Weights of a small segmentation model.
Model: 48-pixel images, arch unet, norm batchnorm, activation gelu, widths [64, 128, 128].
Data: trained on single toy objects rendered from many sides on busy backdrops, 150.0 epochs.
Rows from block 8, named by matrix and row number. Each number is 50 + 10 x the weight over its row's rms, rounded and kept within 0 to 99. All counts start at 0. After the name is the row's rms in percent of the matrix's.
# conv: 3x3 conv (model.decb.0.0.conv.weight, 128x256x3x3), inputs 6-11, a 3x3 kernel for each
conv.4 100:48 50 48 40 41 49 47 43 38 39 45 44 40 41 36 57 60 43 49 68 62 28 46 42 23 37 36 54 55 52 54 58 61 48 58 62 41 54 55 46 54 59 51 59 62 43 48 51 47 52 58 44 42 49
conv.5 100:47 42 41 52 42 36 58 49 47 59 60 64 56 51 54 50 36 34 61 56 48 54 54 50 50 59 58 48 59 63 52 52 57 43 38 37 54 62 62 59 61 54 57 56 44 45 43 37 41 46 47 29 48 56
conv.6 101:61 53 46 50 39 35 50 49 61 53 54 56 49 52 57 45 47 50 60 59 54 57 60 60 35 48 56 53 51 49 51 54 59 49 49 56 50 53 40 50 58 50 41 44 44 57 48 54 57 49 55 57 59 58
conv.7 098:52 38 35 54 44 43 59 53 56 53 40 37 55 48 47 61 66 64 40 39 42 52 47 47 61 48 46 55 56 52 54 52 47 52 47 43 57 55 54 51 43 43 53 45 41 49 44 47 46 43 46 56 53 48
conv.8 096:57 61 51 54 58 40 48 49 24 78 69 57 59 52 46 51 35 43 46 49 54 43 51 52 40 44 39 66 65 59 46 51 41 47 49 44 75 68 72 60 52 55 55 44 43 44 49 55 50 59 61 51 55 62
conv.9 103:36 43 59 44 41 51 60 51 61 32 36 41 37 39 40 44 44 45 46 42 51 41 37 41 42 39 38 38 62 50 44 57 54 34 41 50 44 53 55 45 59 61 55 53 53 55 66 64 57 64 69 55 57 58
conv.10 103:53 51 57 50 44 47 55 48 43 56 67 68 49 60 53 36 46 44 61 56 53 58 55 53 47 45 49 58 46 49 57 43 48 64 55 59 54 48 56 53 47 61 50 47 63 58 50 42 57 49 45 52 44 46
conv.11 101:33 45 55 34 39 46 42 48 49 44 57 65 41 47 61 43 47 64 44 50 50 34 48 57 36 46 67 19 31 44 30 39 50 52 52 60 52 54 52 61 51 45 64 48 42 53 48 57 48 48 59 51 55 60
conv.12 102:40 62 60 34 50 48 35 51 62 57 59 46 53 51 41 46 45 36 51 63 68 55 57 63 47 45 47 34 40 45 42 43 49 48 50 62 41 46 50 43 46 48 41 43 42 35 38 43 38 37 38 32 36 39
conv.13 094:49 48 35 39 38 36 50 49 50 54 52 55 56 49 46 54 49 43 51 55 48 47 50 42 45 57 52 43 45 46 49 48 52 47 45 41 42 49 51 53 58 48 57 55 43 54 52 57 46 42 54 47 49 59
conv.14 100:51 58 33 44 52 24 46 51 40 37 39 47 39 46 57 38 54 71 29 37 36 36 36 32 48 44 39 44 50 53 54 58 53 46 39 41 47 54 52 50 53 49 50 52 49 48 45 55 54 50 57 60 48 46
conv.15 095:45 51 54 42 57 64 43 51 55 71 63 60 61 58 56 58 61 64 43 47 51 42 56 66 54 70 78 46 48 50 52 53 57 48 45 34 52 52 44 58 52 45 65 56 49 52 43 35 45 40 31 39 38 35
conv.16 102:42 47 49 55 46 49 60 43 37 57 53 47 48 47 43 54 57 66 44 54 65 56 60 53 57 59 52 42 52 54 38 45 49 30 29 41 67 55 52 63 55 54 55 50 52 38 32 36 42 34 35 54 47 42
conv.17 099:41 44 50 31 43 48 32 37 43 41 44 41 39 39 47 39 35 48 42 51 52 42 50 50 40 49 51 49 42 43 37 41 46 41 40 41 45 54 52 39 46 53 34 49 56 61 51 56 59 49 46 59 51 50
conv.18 100:54 57 53 62 53 36 69 61 41 52 41 42 61 48 49 64 59 66 54 57 52 48 51 46 49 58 62 42 47 48 52 42 42 45 35 32 59 51 53 55 46 54 36 33 48 56 57 67 52 50 70 39 42 63
conv.19 100:50 37 37 48 43 44 56 55 53 49 52 57 29 41 50 26 38 47 59 51 59 57 42 53 48 45 51 39 46 50 46 41 37 49 41 38 39 44 41 37 48 47 40 49 54 54 45 46 57 56 54 69 74 73
conv.20 101:37 44 48 41 51 52 44 50 49 60 64 67 55 53 54 52 49 49 47 39 29 52 47 44 49 47 45 38 38 44 51 53 60 55 52 60 57 53 48 58 54 47 67 63 57 74 65 61 68 63 52 62 64 53
conv.21 102:63 59 47 48 44 35 38 37 39 53 62 55 55 56 45 49 44 30 51 50 44 52 58 50 51 56 44 52 55 51 61 68 66 57 63 60 36 44 48 47 57 62 49 52 55 57 63 71 55 61 72 55 56 59
conv.22 100:39 46 44 37 45 59 32 38 59 32 45 57 40 47 58 48 53 58 67 56 51 59 54 53 63 59 54 46 39 31 67 59 51 62 57 51 48 45 46 58 50 48 46 37 37 56 62 50 54 58 51 57 54 39
conv.23 100:68 61 50 57 47 38 47 43 35 38 45 47 40 46 49 43 46 48 51 51 49 59 56 52 55 48 44 36 41 41 55 51 48 53 51 44 51 53 53 63 60 62 74 70 74 42 40 39 49 39 34 53 50 43
conv.24 102:56 50 51 38 45 50 30 49 58 46 41 50 40 41 49 32 28 32 62 62 40 48 46 32 48 51 45 59 56 48 49 49 43 48 49 48 52 49 49 49 45 49 50 44 46 59 47 42 57 50 47 50 46 47
conv.25 099:67 60 55 64 51 50 55 44 51 45 57 67 34 46 56 35 46 48 40 44 50 38 43 55 37 37 50 45 53 49 54 54 55 49 47 49 32 44 50 31 44 56 31 44 50 65 54 43 61 46 36 64 53 38
conv.26 101:50 57 51 51 55 57 48 53 59 37 37 47 33 41 50 36 50 52 46 44 49 45 49 59 50 54 68 55 68 59 42 53 53 29 38 44 55 44 40 58 50 47 46 46 46 53 51 43 49 49 44 48 52 49
conv.27 101:47 60 69 47 48 61 60 49 57 46 53 60 50 51 56 39 39 48 49 50 41 49 52 48 54 62 57 43 40 51 54 51 53 52 48 52 40 48 46 38 51 44 42 59 59 48 47 36 54 42 30 61 49 35
conv.28 102:45 44 41 47 52 39 52 52 38 37 45 47 44 51 51 51 57 60 49 54 59 47 40 48 54 46 52 57 53 57 50 53 55 44 43 43 84 79 72 60 64 60 44 52 50 56 59 59 46 46 53 56 58 56
conv.29 102:49 47 44 52 58 53 50 44 49 50 46 47 49 49 41 60 59 51 40 42 54 37 37 55 41 41 57 50 46 40 54 50 48 46 46 54 51 52 55 49 53 50 49 54 46 44 47 56 53 54 55 54 65 65
conv.30 103:42 49 45 49 60 50 55 56 56 51 54 47 53 52 49 49 48 44 44 46 58 38 47 70 45 54 71 45 43 45 35 47 46 39 51 51 52 42 45 55 46 44 64 58 46 51 45 35 43 47 44 44 51 61
conv.31 102:50 56 60 55 46 56 48 34 38 50 35 37 52 49 53 52 57 58 43 48 53 56 50 57 58 55 59 70 61 49 45 44 43 46 49 53 53 47 41 45 45 43 45 43 44 64 59 60 61 56 53 60 56 51
conv.32 099:38 48 50 40 45 48 47 39 45 50 44 45 45 47 50 43 40 44 52 54 50 40 48 49 21 32 45 43 37 49 51 48 58 58 52 57 36 46 51 51 54 57 62 63 59 50 44 49 55 50 47 35 38 29
conv.33 095:58 61 44 54 49 33 53 54 40 48 42 48 47 49 54 40 45 53 56 55 45 50 55 47 40 53 50 56 40 32 59 46 37 60 49 42 48 42 47 50 50 48 43 43 48 67 61 62 59 56 49 50 46 41
conv.34 101:56 67 64 61 61 57 51 50 50 42 51 56 38 56 67 40 54 66 60 65 56 49 57 52 46 49 53 55 53 54 51 56 55 44 60 59 50 48 44 51 54 53 52 61 64 52 50 54 44 44 49 43 45 56
conv.35 102:55 55 32 61 60 44 66 57 42 33 35 48 51 54 50 45 52 31 61 62 67 49 52 69 49 57 71 57 50 31 55 47 40 51 45 45 48 52 58 49 43 45 52 45 48 65 73 69 58 58 54 51 46 53
conv.36 098:60 57 42 58 59 49 43 59 53 54 49 42 56 52 47 61 60 61 62 62 61 64 62 61 52 53 48 48 49 34 55 54 41 60 57 38 40 50 50 53 53 53 59 48 43 57 52 50 66 59 61 59 53 60
conv.37 099:53 47 47 56 48 46 53 48 53 48 46 51 46 44 49 49 51 56 58 49 56 59 48 51 71 62 57 46 38 41 57 52 47 52 50 51 40 45 41 38 38 35 56 50 44 49 42 35 48 45 48 56 60 64
conv.38 102:49 53 55 45 54 53 47 55 48 52 47 50 53 45 48 49 52 55 53 67 68 45 59 60 59 73 66 54 51 60 66 62 63 63 63 57 53 52 51 51 57 55 68 74 63 44 43 54 39 44 53 44 46 54
conv.39 101:52 58 46 48 57 36 46 54 29 59 56 62 35 37 53 34 40 61 52 52 49 60 54 50 61 57 49 48 62 58 33 46 48 34 50 48 53 58 65 55 54 59 62 57 63 45 46 54 54 49 54 45 43 44
conv.40 100:62 49 34 51 49 43 58 51 48 49 51 55 52 57 52 46 57 55 38 50 56 53 60 64 62 58 56 51 54 49 52 50 49 60 58 55 51 42 42 58 54 53 60 68 62 41 33 40 48 43 50 59 53 57
conv.41 101:52 51 67 60 55 61 56 50 49 72 56 49 57 49 53 53 45 51 61 60 67 50 54 56 47 48 52 50 42 45 53 43 46 44 36 43 62 63 58 40 54 60 26 45 60 55 52 52 53 55 51 50 54 48
conv.42 102:45 50 41 38 43 42 30 36 42 68 59 54 57 56 53 52 54 57 35 38 40 55 53 47 60 56 47 60 59 52 51 55 56 42 49 54 43 49 61 43 41 49 50 40 40 39 34 39 35 38 45 45 52 54
conv.43 101:18 37 54 24 47 72 42 53 72 50 46 48 45 39 42 57 47 45 44 40 44 54 53 49 62 55 45 50 52 51 48 49 52 61 59 62 48 45 29 45 45 38 39 33 39 46 49 43 58 60 54 52 57 54
conv.44 101:54 43 41 59 55 52 53 58 61 48 40 29 54 40 30 53 47 43 47 62 61 33 53 53 27 48 52 54 51 47 50 51 49 50 46 46 45 45 37 43 46 38 43 44 38 57 62 72 51 52 64 55 54 63
conv.45 100:45 31 28 49 44 38 59 55 51 70 65 64 59 53 48 53 45 40 50 44 45 55 44 43 43 34 37 43 47 56 54 53 57 53 44 40 60 57 58 66 61 63 65 58 52 44 44 47 47 51 53 44 53 58
conv.46 097:39 51 65 41 49 56 53 51 59 46 49 61 50 49 57 55 53 53 42 44 53 58 60 54 75 69 58 46 50 53 47 47 53 50 38 40 51 57 47 52 46 34 57 58 37 55 48 46 59 58 58 51 60 62
conv.47 095:56 52 51 53 47 49 54 37 40 51 57 50 48 47 40 41 33 27 48 50 50 45 50 48 47 54 52 51 47 41 51 52 56 35 36 40 38 43 43 43 46 42 52 48 47 56 53 47 49 47 45 44 50 65
conv.48 101:57 43 49 50 46 55 68 66 75 47 44 41 54 50 47 55 53 44 50 54 66 56 58 64 51 45 50 67 58 49 56 49 35 49 40 44 56 57 54 57 56 50 69 63 51 54 44 40 44 46 50 46 54 58
conv.49 101:41 39 42 44 46 54 46 49 61 45 48 46 48 48 45 48 45 39 42 47 40 49 56 59 45 50 41 32 40 43 36 44 49 42 40 47 54 51 52 54 48 50 57 48 47 75 55 53 63 51 51 64 58 62
conv.50 101:36 47 56 37 47 55 41 40 41 52 57 52 46 52 44 46 46 30 36 43 61 40 55 69 36 44 45 45 44 36 47 45 43 43 47 49 50 58 51 54 55 44 63 54 43 51 57 58 48 54 54 46 51 50
conv.51 101:58 47 50 65 61 59 57 55 55 45 53 69 49 55 74 44 50 64 57 48 48 53 45 45 63 52 44 47 48 46 43 50 57 50 59 68 54 56 56 43 47 46 44 48 51 67 56 53 61 53 46 61 50 35
conv.52 102:51 40 42 64 49 50 49 48 51 43 47 48 31 40 42 30 38 39 54 55 47 48 49 45 54 63 56 56 60 66 52 52 70 48 41 58 67 61 54 58 48 43 48 40 44 54 52 53 52 52 57 55 50 59
conv.53 102:65 67 62 57 59 56 52 59 50 53 49 48 49 40 44 48 37 39 40 40 50 38 38 50 41 43 60 43 46 40 47 49 44 41 47 46 50 40 41 58 50 50 52 52 58 49 43 41 55 50 51 49 49 58
conv.54 088:53 54 50 46 46 41 46 49 41 38 40 39 40 37 28 44 40 28 45 57 73 42 47 63 44 48 56 29 46 38 36 46 44 28 34 30 42 47 45 51 57 50 38 45 37 65 52 54 60 51 55 59 59 61
conv.55 100:62 61 53 53 50 42 44 40 40 41 45 38 42 42 45 46 52 59 46 52 49 50 51 42 50 45 39 59 60 57 49 47 40 42 37 28 51 48 48 52 47 45 51 45 42 53 55 62 57 58 65 59 53 57
conv.56 102:41 49 35 36 46 38 41 54 52 56 48 45 66 55 51 66 60 58 47 50 50 49 52 42 53 54 43 52 43 41 53 49 51 42 46 52 54 71 71 54 65 65 44 51 49 59 54 61 54 46 49 65 51 44
conv.57 098:47 51 41 50 53 35 45 56 45 55 43 41 51 42 43 50 42 47 38 57 59 41 60 61 44 59 63 42 30 40 51 36 46 61 48 52 58 56 56 47 44 42 31 41 40 57 57 67 57 61 65 57 53 57
conv.58 101:46 33 31 43 31 32 42 36 42 55 48 29 45 44 29 22 16 13 45 47 46 55 59 57 42 40 41 49 59 69 42 52 62 40 48 63 50 55 65 45 47 51 35 33 41 37 48 58 48 51 62 50 48 50
conv.59 101:40 37 44 53 49 46 60 51 43 55 48 53 57 51 57 58 49 53 59 54 46 53 55 49 44 52 54 44 40 36 45 43 37 55 53 38 55 59 59 47 54 59 44 44 53 51 47 47 61 58 59 55 50 55
conv.60 095:50 54 54 45 42 44 37 37 47 52 55 59 52 52 49 64 59 51 54 62 54 38 54 49 42 52 49 53 49 38 50 51 47 46 50 54 73 57 47 54 52 48 43 39 32 54 68 66 50 54 43 35 33 20
conv.61 101:53 54 50 57 51 48 56 49 44 60 58 59 52 48 57 49 46 59 64 50 49 60 48 52 53 42 50 36 49 47 42 51 50 41 40 42 48 41 44 45 46 47 28 36 48 71 66 71 54 49 51 52 46 41
conv.62 101:59 58 53 47 46 50 37 39 54 48 44 41 39 43 46 46 48 49 52 42 39 52 47 47 36 45 49 69 56 54 58 47 51 49 40 50 52 52 56 48 46 45 57 58 54 45 41 48 54 58 59 39 42 51
conv.63 100:47 43 48 48 40 41 62 53 47 46 54 50 39 45 43 45 45 39 52 58 56 67 64 61 69 66 61 51 54 63 53 51 57 52 50 55 60 58 52 40 43 47 32 38 43 48 56 58 49 55 59 50 54 57
conv.64 096:48 63 53 52 67 59 61 65 58 53 52 57 53 45 54 50 47 59 52 66 61 47 60 57 37 56 52 54 62 56 57 68 62 60 65 53 45 51 43 54 56 46 55 54 48 40 38 33 36 35 37 17 22 31
conv.65 100:51 54 38 34 51 52 34 48 60 49 46 38 49 50 44 61 58 57 45 42 43 36 33 36 46 46 46 48 46 56 44 46 59 55 52 64 49 62 58 54 64 61 53 56 49 47 50 55 51 48 40 56 55 37
conv.66 100:37 47 38 48 57 49 44 53 49 53 53 50 55 54 47 59 56 50 36 35 47 46 47 56 51 56 58 50 54 48 57 53 53 52 46 44 51 50 48 49 56 50 45 56 51 60 58 64 54 39 36 55 46 36
conv.67 100:43 35 41 48 43 41 62 63 54 44 54 58 40 49 60 31 39 57 45 45 55 44 46 54 50 52 62 45 35 35 45 41 34 55 54 45 58 50 39 62 57 48 66 59 50 47 44 37 49 54 52 54 67 64
conv.68 100:47 45 48 49 51 55 49 49 58 68 64 65 56 49 62 53 45 51 52 53 47 53 47 45 55 45 49 36 42 44 44 57 58 41 50 50 53 54 47 54 51 46 53 52 50 62 56 50 60 55 50 48 50 52
conv.69 100:56 62 58 54 56 57 58 53 54 53 53 56 41 47 59 52 55 63 54 58 55 50 54 51 47 55 54 41 40 40 39 45 53 36 39 49 39 44 44 43 43 48 48 43 45 62 60 53 67 63 50 57 51 44
conv.70 103:62 60 45 53 47 40 39 40 39 48 53 54 44 49 49 51 48 45 51 58 59 43 51 47 43 46 43 50 46 48 38 35 39 41 34 35 53 57 61 52 53 66 57 58 66 51 47 46 51 47 36 47 36 21
conv.71 101:50 53 58 56 55 50 56 58 58 63 55 59 49 50 59 50 57 61 45 56 64 42 50 50 36 44 44 43 53 48 42 50 46 51 53 61 41 43 42 43 50 55 48 53 66 47 56 60 45 52 58 43 50 56
conv.72 101:65 70 46 47 53 41 59 55 45 49 42 40 45 40 38 38 38 41 46 46 59 56 49 49 58 41 41 40 57 62 36 58 52 51 61 55 55 52 43 49 48 47 42 47 55 28 35 43 44 45 60 43 45 63
conv.73 099:66 46 30 65 56 31 49 51 29 54 52 43 55 49 41 50 41 31 51 66 68 46 67 70 45 53 54 54 62 58 57 58 48 44 40 30 61 53 51 65 55 48 62 55 44 45 48 52 54 55 62 46 48 53
conv.74 099:46 52 57 61 51 46 53 49 42 38 53 59 44 48 45 53 53 44 36 44 43 45 46 43 53 48 39 36 43 47 46 55 58 62 60 57 52 47 52 55 57 56 55 54 60 51 44 59 50 52 58 43 48 48
conv.75 099:42 51 46 49 52 51 55 52 55 44 43 45 39 50 53 47 54 57 45 60 53 48 56 49 54 57 51 55 57 51 53 50 40 51 49 42 45 53 59 48 56 58 53 57 61 53 56 53 46 47 43 40 46 49
conv.76 099:52 41 37 54 48 42 42 47 48 63 58 52 49 46 45 35 38 45 57 53 42 55 56 45 52 48 45 50 49 42 57 58 50 55 61 55 45 50 56 37 37 45 25 33 46 54 51 42 58 59 48 59 56 50
conv.77 101:53 59 58 26 35 53 17 24 47 45 44 46 49 53 56 43 47 59 60 60 52 40 44 46 33 45 52 56 51 47 56 47 44 46 44 44 40 48 51 46 52 54 47 54 50 57 54 48 50 48 44 41 39 46
conv.78 100:56 59 51 47 54 47 41 44 44 48 47 59 46 47 61 55 52 64 44 52 49 36 37 48 43 41 45 41 57 57 45 50 49 33 38 42 50 53 57 55 64 70 61 63 66 49 33 32 55 50 53 61 58 55
conv.79 102:55 46 44 46 48 52 36 50 52 42 45 49 38 44 48 38 48 53 56 41 28 61 48 30 66 56 42 51 48 43 42 40 45 29 31 37 45 44 45 51 46 41 56 42 36 53 56 59 54 58 55 66 68 60
conv.80 100:54 69 82 45 55 64 39 45 49 45 50 49 59 66 50 58 64 44 62 52 47 43 45 49 38 51 53 48 58 50 42 57 57 46 53 54 42 33 26 51 42 32 59 47 37 45 49 37 43 47 49 34 43 46
conv.81 102:66 68 49 53 45 43 48 48 50 61 58 49 60 45 33 54 39 24 45 45 54 51 56 58 58 58 59 54 52 55 39 50 60 39 46 60 45 49 42 52 53 43 64 60 46 42 42 32 42 54 51 49 61 67
conv.82 101:58 56 59 55 56 61 46 43 51 45 45 47 39 44 56 42 48 59 58 54 50 44 43 50 32 42 52 51 47 42 59 52 54 57 54 56 50 41 50 50 46 53 63 67 73 54 47 51 54 45 42 65 53 43
conv.83 102:67 58 46 60 44 41 67 44 38 55 48 44 54 48 39 48 49 39 55 55 57 49 40 40 32 27 31 51 54 46 45 48 44 48 48 52 56 52 53 53 53 59 48 59 67 62 58 51 58 54 52 48 44 48
conv.84 102:60 61 62 53 48 48 44 37 36 47 56 52 50 54 52 52 61 56 45 43 41 51 49 52 56 53 60 40 46 57 45 48 44 45 46 46 34 41 33 39 48 44 36 45 47 50 40 37 55 48 41 65 56 46
conv.85 098:39 39 27 41 46 35 49 51 41 50 54 53 41 52 61 47 56 66 49 45 44 51 51 46 54 52 46 51 49 40 56 54 45 43 51 50 68 76 70 56 67 60 48 50 45 59 62 67 51 52 54 52 49 49
conv.86 097:47 50 55 45 48 55 45 49 62 53 58 66 48 46 44 54 36 23 75 58 39 71 54 43 51 48 41 47 39 42 52 48 50 53 51 55 49 51 57 53 57 59 52 59 56 53 52 49 54 56 50 55 55 45
conv.87 097:53 53 45 58 53 48 68 53 48 55 56 63 47 48 47 48 50 42 51 43 44 55 49 49 63 54 57 57 56 44 59 66 53 49 55 44 49 42 34 52 46 39 56 51 44 50 55 55 51 54 58 51 53 57
conv.88 098:55 48 34 60 54 46 58 50 50 52 61 58 48 57 59 53 55 60 20 36 57 39 49 63 47 61 66 46 50 49 51 56 55 50 51 55 59 58 70 57 61 70 64 68 73 40 35 44 50 47 46 57 54 57
conv.89 099:65 52 51 58 49 48 54 38 37 50 54 50 46 48 50 43 40 38 55 49 51 57 54 60 60 54 60 66 56 51 62 55 54 46 44 48 52 53 61 42 51 65 42 48 64 52 55 69 54 62 85 53 62 76
conv.90 100:32 51 62 24 52 55 23 50 44 53 55 55 47 51 56 48 51 53 46 50 55 45 49 54 47 50 62 49 62 50 42 54 42 30 47 33 50 43 40 60 56 50 55 60 53 52 48 50 60 54 63 71 59 66
conv.91 102:48 54 69 39 54 68 35 49 52 74 74 66 57 54 42 49 41 25 46 49 42 43 55 53 44 56 53 49 63 64 36 53 60 35 42 44 52 60 59 50 50 49 48 45 38 49 48 50 59 53 53 60 48 46
conv.92 100:46 44 37 48 51 40 44 57 40 47 47 42 46 52 46 54 65 53 58 52 42 51 50 41 44 43 40 53 39 37 57 49 45 65 65 53 48 40 34 49 47 43 46 47 48 51 50 52 50 53 59 49 55 67
conv.93 102:51 53 55 43 55 52 30 41 35 48 40 39 42 42 46 52 55 69 35 44 46 39 51 48 45 55 50 40 37 44 46 45 49 50 44 41 51 62 66 51 57 68 60 62 65 46 37 48 46 36 46 48 39 37
conv.94 098:52 49 44 46 40 44 47 39 51 55 62 52 57 55 38 48 45 35 44 47 51 53 59 57 50 60 64 66 49 41 53 44 47 49 44 44 39 50 48 45 46 43 45 46 35 43 42 56 36 37 51 42 41 53
conv.95 100:64 58 62 49 48 48 45 49 44 54 50 40 51 39 39 48 34 42 47 50 51 35 42 49 34 43 55 48 51 53 42 45 50 41 37 40 47 51 52 54 59 61 49 59 63 46 39 40 50 47 43 56 58 60
conv.96 096:45 50 60 50 52 59 58 48 41 56 57 65 53 57 69 44 48 51 43 37 52 57 55 66 59 56 66 40 39 34 53 48 45 50 51 50 58 51 52 64 55 57 58 60 61 54 49 44 56 53 48 46 49 51
conv.97 102:55 55 55 55 45 48 49 37 39 40 48 63 46 54 65 47 55 63 53 56 56 52 47 50 56 54 58 34 41 53 53 53 54 44 44 47 43 44 35 40 43 40 45 50 58 57 49 61 54 44 61 50 51 70
conv.98 100:54 56 56 40 48 52 40 50 52 43 44 42 49 45 45 53 48 42 51 54 45 50 54 50 46 50 55 40 49 44 40 55 54 41 52 55 64 55 47 61 52 45 66 58 55 47 54 62 42 47 53 47 46 51
conv.99 102:52 50 58 48 52 52 47 54 51 45 44 41 43 44 45 52 50 46 54 51 50 53 57 59 52 64 66 54 56 53 55 50 53 56 53 54 47 52 49 57 51 40 64 52 35 46 43 45 47 47 47 52 51 51
conv.100 102:49 55 50 53 56 49 68 58 46 48 52 51 50 56 46 47 56 47 50 50 58 49 46 56 54 47 55 43 47 69 42 42 58 46 42 46 50 43 35 49 42 27 48 42 36 52 52 58 52 53 64 56 52 56
conv.101 103:52 55 54 58 68 45 43 56 29 42 47 57 42 49 56 38 42 44 55 52 39 53 56 48 53 59 47 55 49 49 46 41 39 36 38 33 52 60 46 49 56 53 47 52 55 46 40 45 47 36 43 56 51 58
conv.102 096:68 66 49 69 64 44 60 52 44 47 33 38 53 50 58 53 56 69 37 41 35 42 41 37 47 38 33 42 49 57 45 55 58 57 59 59 62 52 60 55 54 72 60 69 95 48 52 46 47 51 46 44 46 43
conv.103 099:36 39 48 44 44 51 58 51 52 38 36 53 47 49 59 51 52 66 20 32 38 42 48 50 40 49 53 46 48 55 47 51 59 60 65 70 47 48 53 46 49 47 45 49 49 45 44 40 54 50 43 67 56 47
conv.104 103:38 42 62 60 49 65 72 53 65 55 58 48 51 53 49 45 47 47 51 50 43 50 59 56 47 66 67 48 58 56 51 59 62 42 46 51 61 63 58 49 50 53 42 45 47 50 44 50 51 45 52 52 46 53
conv.105 100:65 65 50 52 50 45 40 44 48 59 56 44 58 53 46 46 34 37 50 51 45 48 54 56 54 53 49 59 59 46 52 53 39 44 46 45 56 48 47 61 51 60 66 54 66 54 50 42 45 49 51 44 50 66
conv.106 102:36 49 61 32 38 43 41 43 35 50 62 58 44 52 47 44 46 44 43 46 46 36 43 46 46 45 35 38 50 49 33 51 51 43 53 49 48 40 33 58 54 44 63 63 57 54 48 48 46 40 41 44 40 34
conv.107 099:40 54 58 39 53 57 42 51 59 50 53 55 52 53 48 52 60 55 58 60 58 55 52 52 38 32 40 32 29 38 50 46 46 52 48 51 67 53 49 53 47 45 46 52 54 59 58 52 48 49 55 51 52 59
conv.108 100:51 49 56 54 50 49 56 53 48 43 42 49 49 54 54 55 59 53 49 51 60 50 58 60 52 53 61 50 60 59 48 51 53 66 55 57 55 54 53 61 63 64 66 71 76 55 59 61 48 52 52 50 52 53
conv.109 097:66 64 55 63 73 60 56 71 60 49 58 50 48 56 53 53 59 52 52 46 46 54 46 45 49 38 45 55 50 44 53 63 67 48 62 64 36 43 32 51 49 47 55 60 60 39 38 43 44 41 45 52 54 57
conv.110 100:47 42 52 53 47 53 44 43 48 58 56 59 55 48 57 62 52 61 48 44 34 38 50 43 33 50 50 50 41 34 51 43 43 41 37 38 53 55 49 45 50 45 39 40 46 54 57 49 48 49 41 53 49 48
conv.111 102:48 37 42 54 48 48 63 43 31 36 49 46 35 44 40 43 44 32 53 50 46 52 56 59 49 56 49 57 49 52 49 44 52 49 48 57 43 35 35 49 41 45 53 51 56 55 49 56 53 49 53 45 45 49
conv.112 101:46 36 36 58 49 38 69 57 41 61 54 44 56 52 44 49 46 40 56 53 50 52 53 56 51 44 50 54 45 57 57 60 67 46 48 60 53 46 43 52 49 56 49 50 71 39 43 49 43 44 47 46 44 52
conv.113 099:57 57 44 43 46 33 41 45 34 58 55 49 55 60 55 57 57 52 42 51 64 27 35 47 53 51 47 51 53 57 43 43 51 41 40 44 57 56 57 54 53 56 43 44 44 46 42 36 53 48 48 49 58 55
conv.114 100:51 57 54 52 49 41 50 50 34 67 61 58 44 41 42 36 42 46 46 46 48 58 53 56 51 58 70 52 43 42 54 48 51 53 54 62 48 52 44 42 52 44 30 45 47 52 51 47 45 48 43 30 37 35
conv.115 100:61 49 41 67 51 32 56 49 37 45 42 43 56 46 43 55 42 39 49 52 50 51 47 40 47 48 42 49 49 51 58 53 48 53 40 32 52 48 48 54 47 42 54 44 31 66 57 54 50 44 33 54 54 44
conv.116 101:45 59 61 57 55 45 65 53 44 50 50 42 49 56 44 53 62 50 46 44 48 56 51 57 52 50 54 57 43 29 45 40 27 42 44 33 47 57 64 44 53 57 41 51 54 56 43 39 58 46 41 69 50 46
conv.117 099:56 59 51 57 56 49 47 41 33 40 35 38 43 37 35 41 35 34 52 61 69 50 49 56 35 30 36 43 50 49 40 49 47 35 47 47 50 56 48 56 51 45 61 55 48 47 45 52 47 46 52 47 43 49
conv.118 099:57 53 37 50 54 50 46 50 49 67 55 55 46 47 52 42 39 54 47 57 71 50 57 69 47 51 56 52 52 57 58 54 55 49 56 65 47 47 57 43 42 53 53 50 57 47 48 52 49 45 51 55 51 51
conv.119 101:58 38 47 43 37 55 47 45 58 48 48 44 47 51 37 43 46 42 49 45 54 51 50 52 55 50 44 46 39 46 53 44 48 58 46 52 60 62 63 48 55 51 42 42 39 53 50 56 47 50 59 53 57 58
conv.120 101:47 60 67 48 57 55 46 43 35 53 57 52 59 65 51 58 59 46 65 52 50 50 52 53 41 49 54 37 33 41 50 55 57 54 61 62 43 51 44 43 47 37 50 51 36 64 63 59 50 51 55 39 46 51
conv.121 097:33 42 38 48 49 38 48 45 35 53 53 46 52 48 43 53 43 44 42 35 33 47 47 44 56 56 43 37 46 48 43 55 47 52 53 41 51 52 51 42 43 44 40 44 47 54 51 40 49 50 50 38 45 50
conv.122 098:47 47 48 50 55 47 49 54 49 58 61 52 61 64 57 59 54 52 42 54 79 42 49 60 48 53 53 50 52 40 47 52 51 45 58 62 54 58 50 52 58 53 49 56 47 53 61 69 56 59 59 55 62 58
conv.123 100:41 42 45 42 47 52 54 54 52 53 46 46 47 39 43 36 40 47 35 49 57 55 60 71 83 82 90 48 42 40 53 48 49 69 61 61 46 48 48 53 53 52 53 55 57 46 44 40 43 42 36 47 50 47
conv.124 099:25 45 38 28 41 34 57 53 33 37 37 34 51 51 50 69 68 63 56 63 58 49 58 57 38 39 38 54 49 36 58 59 48 62 60 51 51 43 46 52 47 56 52 48 54 74 56 59 65 51 60 49 43 61
conv.125 093:46 42 42 42 46 47 55 59 55 29 34 38 21 34 39 26 38 48 65 59 66 47 42 48 44 48 56 56 50 55 47 45 53 48 48 60 47 54 50 45 52 51 34 49 52 59 58 55 52 49 49 53 55 57
conv.126 100:52 58 60 61 61 58 64 64 53 58 57 62 50 48 49 42 42 48 42 64 63 44 53 54 43 48 53 50 48 51 44 44 51 42 39 40 60 54 47 52 53 60 52 55 67 45 41 49 53 53 58 66 68 63